{"arch": "unet", "model": "class-conditioned image diffusion model", "dataset": "simulated telescope pictures of galaxies", "train_examples": 195000, "image_size": 32, "horizontal_flip": false, "conditioning": "class", "objective": "epsilon", "cond_dim": 256, "targets": ["kind"], "num_classes": 11, "cond_dropout": 0.1, "norm": "groupnorm", "hidden_act": "silu", "weight_standardization": true, "channel_attention": "eca", "widths": [96, 192, 192], "blocks_per_level": 3, "scale_shift_norm": false, "dropout": 0.05, "attention": true, "upsampling": "nearest_conv", "init": "xavier_uniform", "residual_init": "none", "optimizer": "soap", "beta2": 0.95, "learning_rate": 0.0047, "beta1": 0.95, "shampoo_beta": 0.95, "eps": 1e-08, "precondition_frequency": 16, "max_precond_dim": 1024, "merge_dims": true, "one_sided": false, "adamw_lr_other_params": 0.0016, "max_grad_norm": 5.0, "max_steps": 6100, "batch_size": 64, "epochs": 2.0, "lr_schedule": "cosine", "final_lr_fraction": 0, "warmup_steps": 300, "weight_decay": 0.1, "adamw_weight_decay_other_params": 0}
Rows from block 2 of a small class-conditioned image diffusion model, named by matrix and row number. Rows with one number belong to one channel. Each number is 128 + 32 x the weight over its row's rms, rounded and kept within 0 to 255. All counts start at 0. Numbers have three digits each. After the name is the row's rms in percent of the matrix's.
After each channel's rows are labels from the 100 images, of 14976 (inputs lightly noised), where the channel reaches its highest value: "colour at peak" is the nearest of a few named colours to the mean colour under the peak. Only what is clearly more common there than usual is listed. The data: simulated telescope pictures of galaxies. In brackets: how many of the 100.
# convs0: first 3x3 conv (model.enc.0.2.convs.0.weight, 96x96x3x3, standardized in use, each kernel summed), inputs 0-95
# convs1: second 3x3 conv (model.enc.0.2.convs.1.weight, 96x96x3x3, standardized in use, transposed, each kernel summed), outputs 0-95

convs0.86 098:119085135095135145125142161173127091168144073079184127095180103103133072144119131139095105097131106129090101136136149093101146117103140082155125118175115174122132142147151134043115125142120156089112138153092174141126101094155192118126108146046149181179085126144173157202093152091195127105
convs1.86 102:159134115137129139109139138079163121113153141125070117094107115116043159113076105136161135162153113130156168106097085173103133108086092171129072086076107066081080162113077141128190121154157119143201144153112143119104122137155063125155095121138139158083120077134095156096167097142056104144
colour at peak: grey (45)

convs0.11 109:095157133152151116131142096135214128120113094131169148174107088149117140153179130094126171120097152070073118137122112091146175112127157172083127162106160150147098099116135158080133128160140136131157088154198149148106070063095135130140075158121120084116137023148144112143129119163169190090
convs1.11 094:168088140119117116103086116099120136202095131145098059105106150116113070121141118071088069170129090096151113111093148122161096076101136076145114121134068130125112192067126127131143135090069135154093132082075100106116123176112136103119109139088099128139109234113132133103089125163102091137
colour at peak: grey (38); white (31)

convs0.39 100:135117098111140161178156125134157132152140087133150120190127114070164126180129104109179103144144133061143109112122119146192205194106126095144107131138106164107142142141139099128090114145142053180066120112067132154141127127087123134135112167165164076078133159074117165121087189121101086172
convs1.39 129:119131139101085069138155160160138123114104134105093150134154137168117088106167094193100191141100135158122199153100164119094087114094144130155142162089122089121150083058154132078063143118115087137127120146153113155039080121116133074138113131107122149085103039104151150147090118165159129113
colour at peak: white (99)

convs0.5 093:138104083066128084178123083148101120142089113157068140111124126121190193076077127155138105130150166118159095122147113123162104126165076132099128098120170153142132166113086149119094143187118140139158129127092184134100122095106157139090132165133112074131145179180142094138123007136162147148
convs1.5 074:100087126149139159101130127136127135165153065089120117080134115114074042131198140094110096127117063144117139216149101103096194117126166101156061099187104109087095072165101108097108120113134119123114169132095151129110119133096130077143111148130150143092111105119135182115140159130194085156
colour at peak: grey (80)

convs0.67 098:124135126094151115141115098088146169153093205145105146192114133092147181044122140114154105102125144150115099087145096114101109102122064136115093126128094176093117131119114121095138115088137140146108108120101193126162170131147113166128164153123174126090123124227130150173116054115045145171
convs1.67 087:073152094130108102163065143153106104121081089078164122105131156104166102199155070205122152139096078098088162171143141096117159113157140107155173125101151148163160060098147108117141148106100139083191112148186180153065127099119149125148105125113131095132166146140160124091099113105181132139
colour at peak: brown (54)

convs0.68 115:155147078123139136094153116127097008134100074206107098133171133163129121167093129145142089129133143127094125116099104120133126099116121099146144133168164147083126148095141120125112120130144157157152154109133152170186104076107101086160070101197092098120144147110132113193126113218101141184
convs1.68 114:139151187169150155075158162133159160129138127092133125148100092114129107128187160135178160193147123120132135140156072129163128126134104133086093073085085135137086160193105111179110064110138163127105036121129146151107184138150208118119120084120132165112122079092113102082177134111096125132
colour at peak: brown (43)

convs0.6 103:115129142157112090138176065085074106177134133137140132131162202081103124151134105111166184182131108175177162121166072150159112114126135137155164095170139078170129102181135117112114117164127101114130202133167097127108118124095153103137119080120108143072103106167158180046121133150088081128
convs1.6 091:125117118121157148116154142174134129106157119127105110088045079179097105082118099091136184111098148080056037079162138096104175113199136102105130167171123164099147178161156125113136110151165109134131109161097152138145109126152161098188142172139156086148132084084072111146142144121132113158
colour at peak: pink (45); white (41)

convs0.31 096:171174140146123150084113153120161125138178054134114103163140131153163137084185117150150099141141093142111109133120085141173093141144040140152121142196149123132090143083085110128114149110134085053086114150092135150168142048120133176149121145106153097147064080117111146109187174128141175141
convs1.31 103:066139118079131157126147126111079127052146135123096159108104120164089170174068092129119145177157148069178137093094161103143125134170142145160137111098149113133182105175182165116150171136134197134090087115134069134118170211151082161148137103136098149145153153128107132171078090143136135119
colour at peak: pink (36); white (31)

convs0.87 085:101037122178192118102126155149086133058142107150109145157155139093127116109104111161085130124145132125159138132074130143121080147137074110116123102154145135152154133133114184135141085102168116161150198134097125179102105125145137057115077161087059131123208133129127186186147171160138128129
convs1.87 088:138155160088132127126159142092134137158123122131154152084110095163139161134197139095143135133108168152151123125145181129185161135110127133165179193168163196141134156141134170118120115131143136166215164193184083122190112146139174185138159093134145161164096135124133073116125143109099125213
colour at peak: brown (58)

convs0.69 098:164122105213152120106143138090184151126109190078112121083155131136160111095131161132101095117122065112146104107133120146109085118105103135127093099165123136109102115124066094125095131088152098113104131141108179162120115076189075117106101212109160190059154150164119146165125170135110086181
convs1.69 097:113162129098179147127154115155091125154116113140145162127060141081085107114103116158118126146135146076066087146137102077130116119141169107110179138206094172137154118106164195147181079121080129183123104129125078108100114099167104153047164117113147124107131117119215127140111144074079123128
colour at peak: brown (93)

convs0.66 102:099143061125153118165125147160150095088123131102107140103117105160064109105139184166058138137117137141132127129111104160110132114150110154113069128046177077148160133190058177127189122147137133104161135101169161180070093129155189142129134164111113122127106205121102114091157136116170135104
convs1.66 078:135098120148106163132099104082148142187138089139135128119153076080137132110151148079132155108138169151137136111135140101086084151185131080187112173093101152087095086206135112121065138113131161176119145133107071100110106113153049152147159139112148168070136107177107163218153156130123112135
colour at peak: white (60); pink (30)

convs0.12 103:084187115123098150068143175164076064153170160144169129177132087119147116114096100139128102200109113245147107080113130141140133084133124128110131147146100139172098110104120112131111067157112117100132169119111138171128132172135074112119135145083083112177085149109149154175105086112150162152
convs1.12 096:140133123156158113137126139110160179148134121121067150155137153169081110129124132114136127090135122058046143141075147150068125077160122101225198091160165194164151122112094145141116159111121128169124183134140167185115119102130206152165168142138127159166116128160142152108163103133120166129
colour at peak: pink (52); white (31)

convs0.43 077:115153077196175114084100160105092074149151161141146134070147143130192114128105147129124142103101106110151145140093104145086137122127110113148097114135082149157120159126149136098140085100151130131119133104126172129152004141230139163122127145060165188155151133117112138122107122111142062166
convs1.43 082:118166077136109122165118136131111153106145125106059130125156186139102136080179120139096114066153184109073121105109115130152068145141150130117162106169151148100141111119125179118226139153109112147141159195108130150123080089176129145180131108083164168117120090166133125134178139168037126130
colour at peak: pink (52); grey (47)

convs0.25 113:115119118127118146120118118140061097081121175124111117105152143140149127150073117116091150117123092072175113151145122151088150120139129104134081154158143145139147133137187136134150136065155131096107133140098107107163119165193142162152078134060074156146150176113157187137099086014176150197
convs1.25 084:150179191144103103156158123129140134118166106061138145149155103129099155082141101132081178121107116189186124144111165160133106139060096162108162094126088142126092092095109099123172094145139082054123140138172160187092137111116124119153109168132116132149069087110106063088188140113071116144
colour at peak: grey (57)

convs0.17 085:117138138083110087094104162080150081163101111162171118164112166153085136112166143143116100170088173112083112086141119110113125127142118130152087173122103179135080140171103142106076109133147128112138120103148148161151203152031165141147144114184146066133111097206120187169112118151120143177
convs1.17 085:123121140091093106144112132144124128123163147112149130151163166118166111137220074187204154105101156119127191228096103111174167168178123107191130134150121125151164165110181134148103189115114152148086120109167127113129164149111131133159123145161079120150150137138141124123117142141225132117
colour at peak: grey (51)

convs0.27 106:148078119093120153101169144157108059079115123126167123168109143112141122143120116092115151112101103140136134173117108127124158085147105120135091128166119189132180094111128163118112126110166182137165142069084153114099119190132166022180128104091146150125091065090144174082092146154104099194
convs1.27 132:091213161143094098151123128067130163131116148137077091167145102163141166097120133132081132170098109135124101104167103151051067135097146106111116121118169086098083121184113120152107140145111117101163090152153127189111142108139174163052143140147139136177200125161121130188123088133174106100
colour at peak: brown (43)

convs0.77 109:133160125172097113154156163167140133090094105079152144095127096099086162072142079061141107052147091108161094137105178128147101135142089140118117121194188075124147170134136144131180155114142115201092042129111145168146122119131062131119088133171138105109101080137145121122178117156127109130
convs1.77 076:150123118132204149113146187155154107143199125175141143108143173128081129160162139060163134160140124132114151137144075098163182149076161141093126138174179203105071120125111130120144104144144149097181148076136097080134089118118184154154078104106091134096092155098136125174146088146152170124
colour at peak: white (89)

convs0.59 108:166094123123147129060111083118170102147097155122107116130082120115160149104098090162148142062146108111167103069182155156125148111150150168129116144118109126097121086130049055102198156153148118152142130153154106193156112151122092090168053160140106117155160179111148146101194107120088146145
convs1.59 100:116142146127059126159124170117148146128144137139131093113163172126182138100175183116121180156106137122118121102121091132107136207082105111008142145144123111168125137176168111120129034135125145121135055066103108137143110095134170161140115163143142186101126116173118109140090160152165142112
colour at peak: grey (40); pink (38)

convs0.33 113:125078125117177143120106092092021079102112105109129143176141157129147106157117107133112125147106125153159098110140115150097109143107139108127080100157138161134125135139196113153133164060157143126083123137118158126128180156158134069121116151088118212152117109174152151205156114070070167186
convs1.33 101:108120132053084127124119160183077091176129169113098115140055122134117142120114151135150114114111062142143165116140125114110094151090074121050116123114171109132051074089085104157170136105125078092133171162146136146163120102132155113137126151067155062144082107122121088062132097119125099153
colour at peak: brown (44); grey (30)

convs0.40 099:142104145090180137099148123156194107137135171184145123149119113149139168180146153133127122121097097135111097111143038117113158107113129143122067136156120181090127120110084111121188058100130142073156152139122099141137142128110183090120083110133138132093154135128063176102054151188047148117
convs1.40 101:097141143065122156112137155129156104135149113124139134102086069108129081108098117053142064138145159108166106153097088103163102139177121117138117087129147105167070084197149167177147108131135115124126134043118080069132133144180099113129189096135154137135116142167127070187141156090174102142
colour at peak: white (100)

convs0.28 090:098094148158143090099068107128086045129185094128146089157164142117115074154021108127076162158092147078092141126155157125128121119137174108155148145144091127137093145151176100153143126139144145129112187136122117145146153040133147103180105143173115112190105144099173137151107171105138123127
convs1.28 098:121156102151131135090187140155154148180144141151090127077136134174116166094169170165195143116181179144132165138123085178137112093154131143188100092115140056153106160137070150125164142099176164123147148125110191128165151131129052132155154062140103175160094143136139147100165129106125111177
colour at peak: grey (65)

convs0.29 092:071093129130100123122112139153106121119145162148149056158156109167124147141115104140123166128105152000132128129100191140127138116151120131148176158140130156201147127131109149129146166138124096120151131075129157085125093115077120096139089188141109117175084151107151145106109161034187146159
convs1.29 101:118200187108164106136098090102135125086117117095085130178157174175141158125106089090164143141168129105136135197103169124143081145116122159053100049092124144162114055101093174171108139124143151120082140121149172162186127165090113132149148145144096103166112136085126143138130071138106096131
colour at peak: pink (49); grey (42)

convs0.18 089:165093164116086133091120121062128086148132162158177090188168154114133144102158148127135126154105206098126125121101144131097140111110142114131109089113100163098121117126073105164111104151148114096133132122170088148165182180006168133171135087163131108145097096135120201182172136130126107137
convs1.18 094:099094149124133122132081139147113144066127110152112135167101179117154146145121074204134158083081146118107126152083061074084122156181106118130215184205158107159159143163127154121135158111142117104095135089117126102155143167099099162138170119188130136096149157148140147127130131133130218139
colour at peak: grey (32)

convs0.26 094:124191124107142136116157050156120156107167073071118157120121140108136167091158143153160111121125126116091134143118099100136171087082133144125180072140166186116132098108138113150113082129125136128096125088083125157188177131127108140095093130089138129094140192020138128172137173188092165113
convs1.26 101:115130119147126123104107152106164116108124125139117155082107147191111102078110146073115198185157120124146102156157135178085120146133120116171107142076120170123148112130117153140179094081119127030173161096118158085116108081138170096144068165131128130200098050133092122120142064112131107164
colour at peak: grey (52); pink (35)

convs0.7 081:121150085101121151117113169136096132212111138148135160151118135166114120108173158135116129094136154079141134125115121135120162124136096097156103138095167137145112128139109146000172108121149153106137154124138180159091171110163122122133137155067180098125146168175176157070076070145089155131
convs1.7 093:121116120142161111118159112135113171133131124145179111115151142140164083143165127215101100120094129187095206148161136179157154105151134153142085110132079140149117079158138084070197144158046184138113137157077173093108138118132153167180136128128195117140176116168134123140099086153134142138
colour at peak: brown (51)

convs0.46 115:128105107202086121191105135146164051127196072126159148142143131156128118119175165137143140191117112120115119114104109133133106121118095151100152124152141162127126103109053102169148182171156119071092137129125162116149118127048122146162059188171132122135139067083115153089129168134115115085
convs1.46 138:103089144180172181101125124122140179180170159131179114116155107147059124174134163155117137072142152113157109139167142119146182098208166104105103148033121116113154177169166089146112152134132147195081155138129134124087123158102074147140138096126155119115142083109149135160137153170171105144
colour at peak: white (59); pink (27)

convs0.84 092:121144117090073133171140112173200119122103093115089141035144132121134125169171100111108101097128189109105117078160133122168103136120113102129081137124144130139180137141121132118162077193136114191128152187118140131156064091096160115175141107116117105153112173165145077090091141147172100058
convs1.84 094:176086108130160130117132094088109147162140123153126044104156108126075150118089174115122137103147133151112133056085105149088153087096165136086146063090063082087122119110083120134133148072135168133102132146093058113091105102141104135151091091110094188103152121068125149075137129088102092152
colour at peak: grey (55); brown (30)

convs0.50 095:140103118062136162157140115142143117175097097117085175133200123177177094146079158115126101136116134138153089141135081183099113098099102098123130161099160099076120111085152202109181092064143124098137152093116119128161117115133240122133131123176128128131096159173139170130161102150105147087
convs1.50 084:109124143124131088122084131117155156169093116122132070158108126140128119105124117158141149214139079121177157094175129053176126165110113123167129146159069131172082134103140145139135117143127162059078166134149167115112148163124080093119188107124141110106084098096108165092132221126190092141
colour at peak: brown (86)

convs0.95 137:139166137148158132168170137110115117127131113097158156146149137134110138063109110117152155154165130042144099122115243132150193118122123111067153130125097088145115108102099164099093134124122115187082098047124124109138099154107095133143116146113153119133094061123207093096166108133184138159
convs1.95 101:106105109148157085144132230165133153104126105155086094155112163131121145141121094054094069151093098142136180140074081140123064109158153130128127118114098204114183143088094172110170118162153125134098067157101087109107112133110131127141134124136113070151156100097175122145207106119133151134
colour at peak: pink (49); grey (41)

convs0.15 114:125168125168151157151158128117176182119182065154121178114149086203144175147197152121145092093140126116098048085137107147199140095116130132113071124110153144108147088121052104106113146118157113142086115130152111133131111138127141107129135161129163083155112158121147088083113155204120089080
convs1.15 106:112074098102125144144090123149161157140101161141108093164087127130102066150052134120076076090151141154103077146165100114091110137086176093167135147088112107185155111125167188120151171159082113116141110056102080130121108158108123138149118185133205166089134136099133175107144140132174103093
colour at peak: white (64)

convs0.30 099:138140109093088108171139059133133125147081161147158150170137128101058184155160122132158127074113170212173103109094072122160169120141095143126110165121164143095109145156114151109158104132159159085137135178111124105093158197037113130109121097162094107087116117143124131085064161154133148141
convs1.30 106:151111117098074128092139127092129138111156089141156105092161029114078073130152171133115111132094083121130122152128118098095116125126112124118124143135082082137080071166109036118153167097104107070135103047111057085154150164114143100094129165112096122119113175112127170148086150130151103095
colour at peak: pink (40); grey (31)

convs0.94 094:116110143109104150109102097156132134061130088170083104090153127128154174141120120116082091155140149055133113173131100169150121154091154122130105166131145094140152172173147159137127060143156123117147090149147096120130105121083192049102064149152088189121149182116099166122138143074207145150
convs1.94 083:158074178103188138089152131095114134174112114108150169161156162111171201191145157098169168084165110162179089127099164097166159120162098116107157154162097128085134129142096102151140139110162137123138132122145139121168137186133111120178134058105070152177096115082077100127094131153089104168
colour at peak: brown (37); grey (29)

convs0.10 120:144130129140122221133113097114191129126168096111126140152168106029145179127104080133114114133122148119122144093121109157147170149122127097175139162144107123076122244155104081116071119133160060153117101145132165165132140070114116118153135107098107091143125118132153117157079139093127090182
convs1.10 140:122096075137135096162116133093101066146161084116119101119105132113085156149105154122151093171120082161115111167127146074111097090084092131166153134136115088164152072077126115172091177128121153218117138118154082121055125125151101067088140121114128104084160186092105170068143130094127163123
colour at peak: grey (79)

convs0.93 102:125140138110117084118106128126083135148138119116092163138130149149129128082116183143102158166108067201160057137124124167156120107165117103047107154098143116135104112146125156099137102000145133176096085076102135160131106117216112108125146110107142182149133129125067122147108132138170117120
convs1.93 097:129080125139126146100120150123139112138144131140162105189144080088215123143149085156131120108116082091109206140094135097122118120201121147031111113142093135134160117130092109102132135154114147132169147219150093108117112115111122083127081148070165118064116171147183146126081142128099165152
colour at peak: brown (78)